config = dict(
    model='segmentation model',
    dataset='dashed paths with two dots that lie on the same path or on different ones',
    train_examples=295000,
    image_size=64,
    arch='unet',
    weight_standardization=True,
    init='torch_default',
    residual_init='zero_last',
    lr_schedule='wsd',
    final_lr_fraction=0,
    weight_decay=0.1,
)
Rows from block 8 of a small segmentation model, named by matrix and row number. Rows with one number belong to one channel. Each number is 500 + 50 x the weight over its row's rms, rounded and kept within 0 to 999. All counts start at 0. Numbers have three digits each.
After each channel's rows are labels from the 100 images, of 14848, where the channel reaches its highest value: "responds to" is what is common among them; "patch colour" is the nearest of a few named colours to the mean colour under the peak. Only what is clearly more common there than usual is listed. The data: dashed paths with two dots that lie on the same path or on different ones. In brackets: how many of the 100, against the usual share in percent.
# convs0: first 3x3 conv (model.decb.0.0.convs.0.weight, 64x128x3x3, standardized in use, each kernel summed), inputs 52-77
# convs1: second 3x3 conv (model.decb.0.0.convs.1.weight, 64x64x3x3, standardized in use, transposed, each kernel summed), outputs 44-63

convs0.16:554507548578487478524520485500475489396495572434463551482507525418537494521466
convs1.16:389496477442615499490594353491506481506457533498480536533505
responds to: short paths (75 vs 33.2)
patch colour: grey (74 vs 7.6)

convs0.18:574530579503441519430478482525417456611455603499583497543529499460528559438459
convs1.18:387479534434531535499514450537504499490467556498444588516498
responds to: short paths (88 vs 33.2)
patch colour: grey (61 vs 7.6)

convs0.55:590506519479501546410544500552504524569501484408434425537539371524452546453479
convs1.55:493432534519493503545503533491515525466505465550518541522554
responds to: short paths (72 vs 33.2)
patch colour: grey (46 vs 7.6)

convs0.37:540469512471467511396499506488508518602461536512601509512592548404525428532415
convs1.37:278599536536502508546497483533522504466503455537555471537403
responds to: short paths (87 vs 33.2)
patch colour: grey (67 vs 7.6)

convs0.23:447497467474510417538513476407504509438570502498503462530557524593522519399486
convs1.23:501469481587503443500468497501512533525437455534475515497577
responds to: many distractors (88 vs 50.3)
patch colour: grey (80 vs 7.6)

convs0.6:498500503505535495616536512527537521521491521570424436510530455553508388623464
convs1.6:580475524514518470528517538467495482490470502528467489594486
responds to: short paths (84 vs 33.2)
patch colour: grey (44 vs 7.6)

convs0.3:402510426569465462483426542530444507477475490442450557534492465410538452533419
convs1.3:399471500493521512483498559474481444514488482471491485562378
responds to: short paths (99 vs 33.2)
patch colour: grey (46 vs 7.6)

convs0.1:441512450511521534514509528511502498649477536576476571477497386440477558520578
convs1.1:507440530490528516516370520547505468511478472518489525478436
responds to: short paths (79 vs 33.2)
patch colour: grey (80 vs 7.6)

convs0.32:484485499482463518483530483516509502496629477493523616571586557504558515424440
convs1.32:532505560420527507499543495427467598449475528533497507593443
responds to: short paths (78 vs 33.2)
patch colour: grey (61 vs 7.6)

convs0.10:525532481509461510439474502521453471412551613505516534545472583490530396547497
convs1.10:440540487575481538499481482464515516562491499495509485463472
responds to: short paths (64 vs 33.2)
patch colour: grey (67 vs 7.6); white (31 vs 0.2)

convs0.28:529519518475475503505505493514495487455433570492460518509590515520551503591483
convs1.28:681403479489430527529525534467489521474511534469463485520580
responds to: medium paths (67 vs 33.1)
patch colour: grey (41 vs 7.6)

convs0.57:567540551544471519433510526538488519601426550571442454578571424544418525508560
convs1.57:651482496454495523521556554451518521514500576519509521517482
responds to: long paths (79 vs 33.7)
patch colour: grey (45 vs 7.6)

convs0.49:601509580561507554440510480534488522587616517561574503487521520544581481437470
convs1.49:488475471518554506487468496382442475537493437464495403546425
responds to: short paths (76 vs 33.2)
patch colour: grey (42 vs 7.6)

convs0.12:548467533454560520461556463480522504558555493348531615489484578513546411358431
convs1.12:276556521470582519486551466548466488522493536511558527478479
responds to: short paths (88 vs 33.2)
patch colour: grey (35 vs 7.6)

convs0.4:508477521509485479532504499505514507443556438421541492517456474361625480595437
convs1.4:389502479492507487459571468505532512506469566515454520545521
responds to: short paths (100 vs 33.2)
patch colour: grey (40 vs 7.6)

convs0.13:538508519532532538519542531520523536572405590580516445421433383501446582560545
convs1.13:622445555565455510479473570461474476509458489528498513581478
responds to: short paths (73 vs 33.2)
patch colour: grey (73 vs 7.6)

convs0.39:507566532530562527504541458516523516515555492582567616475563535497613500596543
convs1.39:468476564552481456493469520528484539513449479535469561497531
responds to: short paths (90 vs 33.2)
patch colour: grey (58 vs 7.6)

convs0.27:537428553590510453455508488502472502393490557428450544539526466478579362565431
convs1.27:506483539495430481506489495508478426521542463506588397498539
responds to: short paths (69 vs 33.2)
patch colour: grey (79 vs 7.6)

convs0.30:504482518479487514444526540509511547473533480409458556506457535628395564480573
convs1.30:496512505537550504517501423462538508536505422520525536493557
responds to: short paths (67 vs 33.2)
patch colour: grey (49 vs 7.6)

convs0.46:524501481493419504390487540552465512527458560557520436380508444597396509493477
convs1.46:435519563606530504548480519495509515476475471514540502597480
responds to: short paths (67 vs 33.2)
patch colour: grey (52 vs 7.6)

convs0.8:543534557461478530476490536518469488543499543442406524471511500643445581492535
convs1.8:493564538511498483484398423457491503556510409567471481567453
responds to: long paths (67 vs 33.7)
patch colour: grey (44 vs 7.6)

convs0.5:502447518554560486615507515507526570704596505525381502510565467471432519515528
convs1.5:488543535458442476475483576526593442594476519514434535505574
responds to: many distractors (77 vs 50.3)
patch colour: grey (26 vs 7.6)

convs0.0:394497396500483498544456521511477443593440487561387497558533394414402507566547
convs1.0:532480474526513466506490543514488452475533477474504482508501
responds to: short paths (73 vs 33.2)
patch colour: grey (61 vs 7.6)